python train.py --n_mels=64 --hop_length=160 --pixel_unshuffle=2 --block="plain" --attention=true --upsampling="pixel_shuffle" --init="trunc_normal_002" --residual_init="none" --lr=0.001 --eps=1e-10 --steps=12000 --batch_size=128 --warmup_steps=600 --weight_decay=0.4
Rows from block 10, named by matrix and row number. Each number is 500 + 25 x the weight over its row's rms, rounded and kept within 0 to 999. All counts start at 0. Numbers have three digits each. After the name is the row's rms in percent of the matrix's.
# conv: 3x3 conv (model.decb.0.0.conv.weight, 128x256x3x3), inputs 72-80, a 3x3 kernel for each
conv.0 079:510503482541494475533517494499491480514497486487483485494484490487496514510489495513490498498466481519526527519512497494494492484497494493505525484485485502491484509514540530535532492489480489480469514509483534540508475473474480469454492492484
conv.1 127:439457456478490489525528529541545526531540510482480461459441440481474468523528532501508498501499480522514487520524514520519510501503499511518521481494504471475474526532530497503503480480471487496491525528513523517503519525511509518504500505493
conv.2 086:469500515471495492526547539545553539483487495474466490487505479499488480513520508502476490509497530483494517507513525515512517477459469479463458512493485532518512532506512479468489483482500533510518521499519480470492529534538512510520488485504
conv.3 089:515506498512497494516501501487461474494473493505501505524514491517491480502477466497519523506523534480501513467461467480467475494472474490454438521496483526521497462466476466475486505520522517525545503519529524543545520496501491484484499497490
conv.4 090:531538546542540543470466483478483477499517509531546532491496497489479488504495492486490482514518508550553531514520520514515523484495508460456471468476485488498503507491493490485483525514506511509513494492483523522503457476478511523516551555541
conv.5 115:499519527504519539488486490487497500470497514488472493464468475469475483477486499500530529507521515484502509514523520468474491488480483516504503487476478477477478502491478505500495505504512480486480493510511469498525485492492492497497473484499
conv.6 093:561528493524504499523488479525500500486483491494490505482470484495489510510515531505519523471477470522526517495492507481493499454465479500491487495486486516511508501507501499501493511516501484500488524514499501513495519496494523517508495491494
conv.7 084:522521514523509508517513511512506509477474492466468490466463463493485497495485505526516505503480475527517506501513515505526524503535537499498512502490504497477491480491496508497490501485479532541527499498484487478466529519528479462471459457459
conv.8 115:536497492539498479534499486524500478516501497505482497469461481469464484509478475531541511504514503455486498511505481514514488499498500503492493497488492501497497480496497473501496500537530526522498523526503507533528515494487503485475499477484
conv.9 092:488531524499526515519533523513512498513512499509484473514495486521508495514502493478481480492485484479494499513525522477487502492482496487501473475489467480500482497481472487481483476484489445463477475503518465496514472483464498505492512516515
conv.10 133:486487491487500529469465479488474472474487474506496487496500509491492489495495497524543526512523504506498479504506499475485490496498493478476474521504500513512521472466463521503493529525507499489468478466464497514520521509493530514491494493505
conv.11 111:515516507457459453462456450504479469506504509521514508518520522526510504513498493477477475477504499518540540517524511483482484479475475483483467539536510547538514482480476502510510492509514487487489492506509485513521529517505540550543523523510
conv.12 100:510474445515496488495489470500483457510495488509499489514506514479461471501490482489496502510509503504506496496501497485503513471482498504506509491494497471463466485494497511509508527524509468480487497501501543538537466447443486470470524511508
conv.13 097:553534499524522517516499501507502516485488504477483496476477465498490487477488496509499485504489478528506470504507513497498515486497515515507504503502499533542530502512524490505506516528510523510516532523508517519488510489506520521524503506499
conv.14 088:505500499489498484476502475487485496498496503493495514501491502505500497509519508488467477496490512501494519509508506515493494494455473485459452542517502535519518485501497481489502483491524501504490479484478468474484492497511516505518498499504
conv.15 129:541568491500517479452467460521482450523495458525485447541516490507502496489500518474455476489496496520512514562530507558536519523505494540524496518500485511489472474485512495494500504496481451457477487476486526476472497472452510478457542499465
conv.16 094:538541536485479479472476484500494492511502496514510501510500503524521528485472469513509505488484482513496490485481476511509504528538538510507512471460464459454458495489501471462468458437445512512514531521519537516519533528532504492497502489488
conv.17 083:475484481479486482561558542513517511518508484522514487537534519526527524507479457506502503528521516502495484458454458497503502560574564483501530454460491479477510513511516453454480457459479488513511484507517442448461522539527515534524509519517
conv.18 103:482469482544538531538537537477468465526510512475474478547545531511498486522509497530522515533530540451447455486493489541545541519531531479503520480477491519520524461458466468467480506506511520518517490473484477470480497511513475480482491497500
conv.19 109:457458463502509509555561564508515511499497486480463456514489478536504495535510491514529540504521529453467483473476471499494491501497500492482486496489492500494487471488515467485503475494510481516533469501508481499512515518527475476481476467469
conv.20 079:541519489535496467532497460536513495509477451492468442501478481517494493498483476514500483500475466542526515526506494538517498561555525473492524485499527474485512471514533481507542462482502503515504497502495491484477535525524501494480480470458
conv.21 104:505510514504503499510519506520535504505497469480487500532525470534523467542534479469467462473480483474500522523527521514515509511520510502511519520525534505519522484500526498501508496495510501505527474474501469484530525534540494491506483481509
conv.22 096:473498512509519526491493507528533525517519510499510506490508516463477505465489534517483456517492479513491470522540539547548536529535526510523517517523502527523512546531502498491473501491465548512510532493485526490468519532535532537530527527516
conv.23 090:514542552497515516487493498506493494514492490512495491512537546490510529463479499512489486495474472507501492524507502553526509529525523475520528487519529528540546515490467506485487508480474483460461524494477507476455460468480515511512543515494
conv.24 076:498506502463470480490482510482453470496480493495514504490492508489498503487484498491483477515506506533513507487486480487482481482483479517500481517501487524529521491472475500490491517531510498467461515503488495494478531497494524506495506511501
conv.25 089:500517517475484504494508534522490459520505482507487454519527519486498493497510493457462484472470495484498529526521512515513511477476479505517497522525502500491469509481484508484486521507494513504495523510510501498506488475443515503476507490470
conv.26 119:452455457492500504477470471472475488500519521506517518499515503528521501510497486524530521532548536519512501517506503510521520501510507475489503479473489475485495444440445464454459530547543475491507478471483523541545465473486508504510481489507
conv.27 087:524483488512486495520498500494478504481456469527509518485470488498486495488493506489512512492505498493486489495490489498493498518523515503470454507494481547537521531556555493498483497489477549570561547549531522512491531513519527513501526513506
conv.28 110:460504523456483505450481483533528515507506488522498482526519498518511486544525496452458483478467476501505530494497502476484495480487499467490492479504510484507508504494492511503495514513517506514533506516528513538559510524520500515512500514511
conv.29 084:530500490518475463515480460532503508500470471495468468491479481509493506503491514521496470515484474542521502549524506528518499521516489484508534485499515498511529472514529469506518470491495506501488510509486515504465541535531511493481508497488
conv.30 101:552554541537525518516497508506480468502499494520511505501522559494519570458492545501475473500483474485478466545542526532522507502502497519518502529526508556529507497465451503481465534512485545499464568516475556507463520499467549535515575556525
conv.31 106:464481501475472483496499500528529514502500498494485491516527500495514499470477442510508514513519518516511522489468489477465478466461472482489490447463477467486508499498489498510503522544553529520528536539541530527539507512519485494505476485501
conv.32 117:447457476494517523508528518507513526496485492482472480470475457514506486544546523524532526496506496489487484531531532532514504485458455496496502491494501486497502532538544483482494476469485477496517472495514487494513502497501488488503503495497
conv.33 093:513494486446455455521521493511536563502504525456454471499505510503520528513533527488479479502483489541528533517522521522517518484470475521530542498505509470490499496502510508494507494478492435444477473460468486480483494503538505517537445452476
conv.34 124:501531484495520522486504521525508487521505490506500471498489476480481466479498477508501541492505523466474491500493484497495491510498505494489473501488491495486490498487511501503513502505508510517533496513526487485508520484475510497495500479484
conv.35 110:489482487458446447470461454490481481509498496525526542476476463491488477509493477473473482477483486489498507502494486504500489522516515506511512497514517495511515518529539511515514479493498481483497491500508499509531478479488500500512495491504
conv.36 097:528528529506508514475469462544567559504527526451479504515503473526521492540545502443456460445470487472497513493494509448443451451438449527523523497475480456457469506514525512522538506517537503517529481508530450480512502508509487506521431445473
conv.37 106:556550535515524518499500494485489496485481494525516525491501518509518535500513523498496492489487482524523511504508511510510503475468450502487493490484482523515511478477475481475483534530526466473472475473482489495501490494495508504507525517525
conv.38 092:470509523488502508514528524505504497535526515524511495499528490496525504524543538530499531500487504507483507509502515488487509469484502453485487488516521501521510515490506510503506501486483485486517501491506497477489482503502513514509505509495
conv.39 122:539459445508471461470439438472467493504504514515504496464452496485485509486496517502521531502500500509492488505500504504495501528520522499476498498492511484489509480529532482513511464494496483505491502497492493488483485474490517500507510492494
conv.40 092:512491479527504492559555542518529509520518493517509490521488464534501486533495479472504502483509509445495490493493492497501502513513524490477484491483493511503505465489516479509524505518525487523545481519534466500507518520520493492497478473473
conv.41 115:491505498499526536498521536500495501496488502492475474475459474477463467496490484532533544509526535456476498481501494497510505501510499484467482488475493492485496518518514494501498502513514507520529486499524477489525490480493495486499499482496
conv.42 097:479492486485492489503501509488507528490515520503528512490493495505509512518537544495496493524533526494501475521526526507506498499496487510523511505516505494512499494473462499492489510517501462454454470470466507506486462478489465483478489494490
conv.43 094:507504493518525511507515502498509528481494508475481489475460450507483470512513500504513529485515524480501502511527532476481479492476472471476473515507501499503499514528541503526546469488504514524540507526535479493508494515530512532545490497513
conv.44 097:451466476461453465510500492508526512494513512446468473461466458459476466508536519517499499510503518490477496524521534516510524457445477520526499524526503515521509524514499481495490497508515519511492485495491497503520501527512478505506442470487
conv.45 095:535520533509515519474482467493492516501490504520493490493490501481469468509495482502513529477477472504489482500489493506490498523510511464450438466465463489502501479495525485496535464474507471498538484518542490506531491476484487486492499504500
conv.46 103:496508513463480489468471474482482474510507484499502483509521503474479461474466464531520504508513500528534518522535526522523521513510510467472476507512506525529516486472486514526517520525520471479486490506517491511509515515504513510499500504492
conv.47 101:480518520463485501472502516491485501487492514507512509476490495477491504479491507514508503514493500504485486490478486489482478496492491518533540495510525473493512512479472510484489535504504484454466519509513548536533459459476476479499498508506
conv.48 101:531495473509505516472462474476442465512498514525513521523518535492478486535523529480494508501515519537539528512503496476482492434450459485470467523518503520511516471491505515493490513507483448485487486495481484501486483463463543534517525521514
conv.49 103:529530533500498511498513520468463474501487504528534531500504510502501505514499501514517496507512495487499484472462466489482486493484483481463460495490482543544528470452445520493494544536535487478482527527514509504493529511502514513519529519507
conv.50 112:518493462547532509529504497504519503511520509483488471517506502525516515521523517503516534481505515500508512502507502471467475457446462538539545495493499462458464477488503488495507507517512486502501528536531550558541521523515525525516524521507
conv.51 102:506535540482501507498503502499502502492483480541513499499501502498495496514502506507504509507506494507496479490488488493489489511497501478478483477479488504514525503497509481481487473480486449469490462488504469483492485475477495489489521512509
conv.52 099:497502486511514510518500500531512504520521508486486484509500494493485486481471485480468476504493499505507517512514518533546536517535536531555560511524532493485474508501499520507506512507493515493483503471462508491480539534532517523513522523519
conv.53 091:520522541506516549513519538476491488498511542484493512451469496466506530481485505485499502504485484520500489510515517505508516515511509502497495513509493501498501508498482512503481502500481502496471475477471464482478498509504483490476463488500
conv.54 109:489502476492514510485500496500509533487504527487486496509499472504494472499523515484486502496509512451462460513511516474475493500476476491509491516520503519528509507501526492494517479483486483490515475485503467484505478491509489501515500506515
conv.55 104:564495453542499478508489476495500492492509522483487497502487477511493494509501500454485503489511544489510528521522501514505491502490487509482475504486480530516502471485520473487508495499529452471500456478512481498530470464469499503507501500495
conv.56 098:502463433517504493512492480480490524498506538481502520489509537494512533504512528477464454510521517501510506506488472498483478478459454517502496502499499479473484495497491483484477485501508494478466493468463468461466493479492491477488476468476
conv.57 107:501464463518480481536502494498509476473483464496508499477456449482471469471464463517544543527544545503516522490468488486474490499489505516497490501488478507485485517543537530536530526525520489511519492506506493491498505495492485473462482465460
conv.58 102:468487494478483491468483490503529542513527544499506509485475457480479470548558548507533541491505513494500498525501506492481471492486484543554551508510504444450457477483489517526536486483495425452476494515535523529529467480486520528529518519520
conv.59 079:498502525484514543508524541511502507498504534496497493472487510501524533497514518507505511503489495509488487522511496498483498503493490523515498504492480443448442509503498536526510520509510490491473536515511517508517501477473508490473458457458
conv.60 097:513523535532535547513500509492496474510506491502494475478487502493485496492497502529503475523502479519505480502505507501508508529542556520532523528535533492497495504493481502499497483470455525504487512495477515486466533528518554547537529521509
conv.61 102:534480446539507495559521517502466474511487493497482485488474492481479493495490513535554558520520522480486487479491501469493503463483493488467455499487480487471471494510512494492474506502478511517520512504484528528502483458466497484480505497492
conv.62 092:542507516522497506507492507510480501483485509486493521469461501473461486494497524512533531481490486494509507508500508494502512485492493508492494511492486530507516504508492516501482504511485480497475513516495472501478495469468517492490502497491
conv.63 100:479507526484493495478499510510496486521501508505484478553552504518520494501495487487508543479497524463496521513493483525498488514506504506518511494508504488483482487486496490493516485473496450468516487489526489472512443456480468472498489455463
conv.64 103:507486496500492509481487499483486492493501503486502507503508530488495512505511513496492473508501501536545541513519527504512525494501514489479496468466482458462480536530511522512495509500493487482461489483472503501492444440439474469473485492492
conv.65 115:493469482504501494486507531469495506480495500524510498468458464478482490493524520498526531473486494483481485503511511497493495510499493489475481492480481520518518543551547508521534495486499504519536495508537471451470470485501488495511512505507
conv.66 094:505502484459471466518541516501515524494499520464463478509499487483503500521539533498501502493501502504519533517505510517502522453425442502503484487495488480495498494487483527524517496491501493501504499502510504520542497512511495511514460470485
conv.67 083:475485492506505504512522511501501505494499509488492512484490485493491483497509501489474493496498521471476499507515530505503515477462482457455452500493473503509498536524509496493499488500509536512505496504508463486500487493491489502510493510514
conv.68 102:490503503473484488450467481502492495508497496524518505508497494505505494515513497475472486517504512537533520533517493532507481499494471491515517490512511490505497491494511497500517514514522486510501513530523531542524481481487504505498510509492
conv.69 125:470469480531540537505518517527542538518497498479479490489490484504499494533522512515523510481492494514520512509512514511505500496480483495502507515520527474492497519517505506495491504495503501512515484507525528524529499498497496496513481482494
conv.70 107:471476489464475499458440435471501527457488507485508512492513520480497489488495500497486494509497494519497491492497516486486495500499501476479475486500515494514545489482471543541525510516520498475466481472476498492515464485501445470504427454503
conv.71 097:519525501509518494500497485532513520517511509507518497495490489469470469484489503505506514481491492510511496481477466465462447473471471522522496513515494509506491483487511498504514518523516495516539519522533518515495519510510524517504535527505
conv.72 083:512504499536518506509489480551527522507477460478471455524518523492482498461446456530501483519489480514487468472472458539548535565582572526550571485495517452447454496522530461478481456458460525518506509495469513491465565557551506510494491490478
conv.73 095:487496494497516512503503506482485469499499487512512509507496499491483493458457473515517518517516506494494494449453456446460463505522504535545534502507500475460468522518516540536523516500482524516488532514484526504479479488472488488474501501495
conv.74 115:511516533521512508483497498489490486534518514496490493462457457501484482492478486541536526519515515482492485487491495505499491487493497498493486503497492517508497503496500481482494517501498482477482495514519537532515497483471496495495519507493
conv.75 103:474480485464471465481499517488476487506492508520507495515519530487510518484506513479502507497499511496513517509489483504479469498479466502515512502525516482495481508515504500505504499495487464480486481481476502483470478482478492492494494481456
conv.76 103:498506507515526533523540549480476481499495483512514483526545531505513508499505491471445465489468478516485485468472466494493484526535511470499501484510527507539544515498490509493492492475468516491501515489498507481464458461462507505497540544522
conv.77 077:522531519505495492467457460498491511452448475461453480492508525487500540460469504506478463478458449514493484477468465521519503563574556563558557505506505459446456531535530512507487488478453534510470514482459515480456539541533486472469464458452
conv.78 095:479478479497501507483491488476475464502501484536536524511521528506505511537516511468473475505506497495494498478488492490506509457482497513522523489487495506490487506505491534515498557539528460468454495495481519515504461466453497499489512518514
conv.79 105:496442443517512509501494488500497495509516500531525506489495488490501473518521488530523537525507511499477485508494495486490496468483486498509502513520507509507483475500530489479498526515525457469505506496516516513525451450446519512494528523501
conv.80 081:471489512499518536514537547504504501504515499508516508501495498498487483513502496476488500502513529477494514510532537485505510447460466469471453503500481530532517510488467508503492512514511507512506483500514478507522481486486504518516524544548
conv.81 098:524526524509509522472482496518505512507502504535532518496512528484509523479508535534507515507490487507468465478490490491491494503501492509505489536529513561566556508479462514488470547537518521485477502483477510479461526505497526519512520512503
conv.82 091:512489507517510520429427443465472486512527531509514530502473501519503509526516505461512510494532532487510516522533543507511512514503512467439448484475472480476477490515504476498498478506515465511493437485494446482500454462481481507518469488504
conv.83 097:490479489496476489511485482485509519490507534475478503478465484490487494522528534502516500495500497480495490525526529487482495477456461475471478482478480508513518524538502512539522475495501520536521498533524470521529497506508516529540501511521
conv.84 100:481496493480496495476496524494477476505483485514509484503508517492509520488502512502498504514509512528512490531521493528509490496492481453484476486503483533542519472471485481475487500496485499499511505498516511473471500509504525517506546520496
conv.85 113:489507491464479470481488496521498479510489491525511503488493497515507520505500519526517511509506505500493493487491492502493503485488503514516514484489489503507500530507489504494478508503486492480459512512490510504480499484469506499481513495479
conv.86 101:478494515481477485505490493483502477502526485537540510495516503470490480469468465487499485505508493552562551503509505500525520483528530486498511494490503505495504512502484496479461508501473478459474500474473525509485449457466499489471517503487
conv.87 101:534532541485488516481481498497524534475522543496514553473502506507531549472495507524521518496486472524494489470474483460473486515515518546497503513478492485462482507500496537521495483472463527520496482482470478486481554546547473468470455453475
conv.88 090:493502510523525525508500499483478475487477469479482469510511510479480495461451468501489486505493486506490486468468470497501486539558535514533536501513529463456471509505506517518509496484464550533513529495473537496464508512504497493476497494481
conv.89 110:478469488506496492487470487520506493517507504489497494496495530504479505506498531538532507490511469502504465487507510494505509486490502490499510501501513464484507514514476504513493503522502524493466530524492547540496481469477531526525508505496
conv.90 101:521507516506477475525506488452481498463473476463455461498516517483501494494493491515499482541502488536514497505498502488483490486489498483489488496500509509512519455477483477489505497486492486482483493478482498486486477498517479478490494489493
conv.91 077:478490501499508514494509515491491486503511511507524519509502506504483483516513500467487507498511520470495505509515518481488498467466471474469450510507493520528510496479468502503494494513515508506503484503509472495514480486489494500503508524534
conv.92 067:492519535488513529495505513487502495478470466478516506531536547501509513507501509506524521490504520483506505503489475519495489540540544494496483517515498493493480514503500515513496499488463482507475500507485503503473486491483497488481472472468
conv.93 145:562527452537515475519511497507494490512504507499494489514483477505485487516504495474488535473493514466482493495489478501500491514512507515493474505490493507508508464485528475501524470493517495510534483511528484503519496474473499486491500496500
conv.94 094:498493507481481494487465492517504487502513513489499502464512556479508545473516547513469444537485467520487468519522520492500501477481481479494492509514495516511494522500485493477468510492489549501448544503463512491452501483462520513492509511490
conv.95 109:444465476502512523539548550522537526501497483459454445487469446488475467525519504506548551482512517497525535508518527495495495473482483468477486510525532517507506507517520517526525490486480502524541485504528470473496512522524484490494468457469
conv.96 091:513524545494492517495495516474477475527531528546549548499501529494499514499506508499505496486492481485496491509512518523525533505507509463464487484495501491493496495493462514514496519523513543532487545551507529539511463478464525531518561570561
conv.97 113:537516514503492482492484488483471485517501519532529530496499520495495504513514521495509513477486499504504506475486496459460474476474481480460452520518509512518511489491476512520504490503510505527507492523518517522513519503493525524533532537536
conv.98 104:530508491516511516522519534511477484495479503466476492526537531506529514510526530492471499477462493469477505526502502499490502473471482488488462525514489554540521509480492520473478511492486521491513548503506479469464469461473503494498498498495
conv.99 093:529522521481481477493494484527539530525518506505512499522519513537529522459448441542539530489493490507505498456455459498499508545553557543533542496482493466454457531527534486479479445444441525510520507499510501499497543543543493490494498501498
conv.100 109:504502497525526507494496484504521552496490505488508510492498508507509511510509512499489502480496507518525520507512517507497499517492500485484484514513519471500507510514501511507505487502502523498510513504517523510514491499527495493514488504516
conv.101 078:505523533445469503478497527433440453466477468537551533494513524500523531516522535518517493518513499497507497484488488504511506491494493518521519520527520534541534477448432493462447554526515479440438514495487554541522459465465506518505560570558
conv.102 075:480492515478495515479491523469471483496522524531540540481516532476507513477504521499490486511495492490485476502522530519540539488503507503504500516525504531539521508462445514488480535520522541493462567534501540529507471478472511524515554564559
conv.103 108:486471489512486500514497511507507495505511511483501507498493479487488478525536539542537519505504505464467464490496491512507512491487496530523536504492502478474487488498502483507514495519526487483474513523496512517504469478486483492492478483492
conv.104 105:505498499476469462503496485487513536473481510481469487509515522493506509479496509485515515482490480506510504505504513477466486478456454452451445469476482496505520504525516489510513452461486493522527498521532474502522480493513479488509497493512
conv.105 084:490516525501513504510530514504509511491495490484491500487508512492500502466492500491466470508482500484469488516514521525522529509489500492489459525523481527536505505483478499492490507509511535495476490469469468462463502501501477474471499506512
conv.106 103:535536522493497482537545520509525489498491449493499497530519478557557503546541494472477469493502497501525522516521511498501489488496492510526541514518534513523537450475507480488488494489499487492509492487506495492529550560555522514515491485495
conv.107 082:475474483496495490553544533497507517497491503514502498519536524513525524477450446530528518559542521516495480463459453489495499555566551517522535469472506492500525524529537457469492461465473510516525512515523473460471546540538518513518515512518
conv.108 081:451456478480496511511536550517531530492506518471482499497496494506508495536543519454458486493501536503516552535547573473487504430439449472456452495494475516515508541530515514509508489479491495499507485502519465482523472470484499508525506521537
conv.109 099:519525480516513483506504473497483483506497512482494512522512504496520517495543559479460491486474516485471501490478494505460485499455468503489472523513489535536526493496499481490513470498525516505520500488500487474481499497514495499517487490496
conv.110 091:478485482514517496500513497510518508525510516471469480492493465515506484545549524492472495473463506460469494506506508543519508492471482509480457526509493521497479494504522465455507471461503460460493480474496478467481493496514491502508503491491
conv.111 117:460476502464479500469481497521531525521520507506493497566555531547535489542521478482469486477477490486477516491494496501509505512521522508503504514510523525521528488485506511507516510501506507517549495503536481484525524544543514527534498499513
conv.112 088:521545543515517530455453466492473470496497490509503504463487522485502541452479515495489446530510472522523491506511513501506514477478483497502497507512503532532524488473453500492465520528503527511459536519469489495454493488473515515495518508508
conv.113 088:521529529509511505506507515483514530464494521481501533497530529492535549442469488539533532509496483512484477457453455457464468526541525543533539522508522482471507538533532518510496474465455523518507480464457477472458543548550462464468448459473
conv.114 107:500486485492490495503502508474472485495503507492498515513535544515520534495503511540541518499502499482484481509513511515513504495495497483476471476467478512505495490477472516514513535534523561553529515513503501505500504496496485488494499506503
conv.115 089:496505506477475478478471454508523534467489512528525531524519509523529519496490499484501500483500488483481476479466462476467467498484473479493502417430454458476510505518521481519521465507538506529541516539542495533538509514525466474481510514513
conv.116 109:503510508496501500517522519491490480523518513506505502512493473503507498538556548503508507480470478498515511493501500483485489456452450495505504514520512503506503518516523496478482482477483511520537506500514497484488491507501519528517531529526
conv.117 091:529516511506495499463460469441427451468475489533555544467484509473486510476473490522531526528529521515509491502493496491495499496500495478474475496497498519538528474456450513504499552557548488459444540521494547546504468446437522512495545559533
conv.118 102:524513515530530517532536521476493499484485488465472488539568572527532533511513516499493481471472482480487498513531517505505492483484486470462455515497497525503484494472471492485495500481490489461450494471473511482475467474480483483494514515517
conv.119 104:492498499507515493508524509494503523487491509473485502479478469510499475516509487497494525500513549485504540501488495494481483485446465520493474535505486512495488515515523494486513487489521504513527501513541462481514502501521489479497476482490
conv.120 108:485504524481493519506523539512528521494505494509520511548531497559544518540527511442460493461480505470490505491499506506509513522531523480471492480480504509514545466476479473492491507502502487505532458479499444454476483498517456479499452473492
conv.121 099:471484485497512512478495499535544543531534535531542529526515498498476473489474473533536523524526521499496487472487500503511518482495501468470476480476479484486479505497495522509502519513506545558565511510512532530522526539547497510510486505504
conv.122 122:467454457485478472486482487490490483504506516488518511502506518499498503509499500458482486514526529490496498514515518492486497489488495521530531506511518497504519508507482503514509506521521491484464503511514522540548478483485487487495516523527
conv.123 097:503484478491468467517504494537530503495475453492479476514461441506470452478460440477503503503522520518532535504492494507492491522511512512512506508518511519517511493537564530547552514523519477512531474505516470488502523525525491488484466463462
conv.124 105:571516467563527489530529518526502483508497490498479474495454447496463472517490493495523541458495502452477487499499498503497492498498504508482468493483469535525497466508540465496517485495504487529531502542532493523512475455450496487478521506489
conv.125 079:462495514472492510493507525490494468514513494545537516519512511511502498522513504496499486511523504504518517496516524492505516496514523479499489506514503521526515524485462509499475539529516489481492497502508489495506470478473530538527552570559
conv.126 101:527508475513487479538508506463455478489489512502497531479486516503504544483483522540506492504486479510511508525514502490497495492501492510499497502495484514496494495503492520517478508516487515483456536503468532509469504493491492476472503491490
conv.127 081:485477484569552542483466467496491486494503494485495491492506512467467486509516549496480477517504494496485480507511509519537524519545530476481495470470486461438444481467452531524504522509470536519480494472448513491459501503493492498486495486480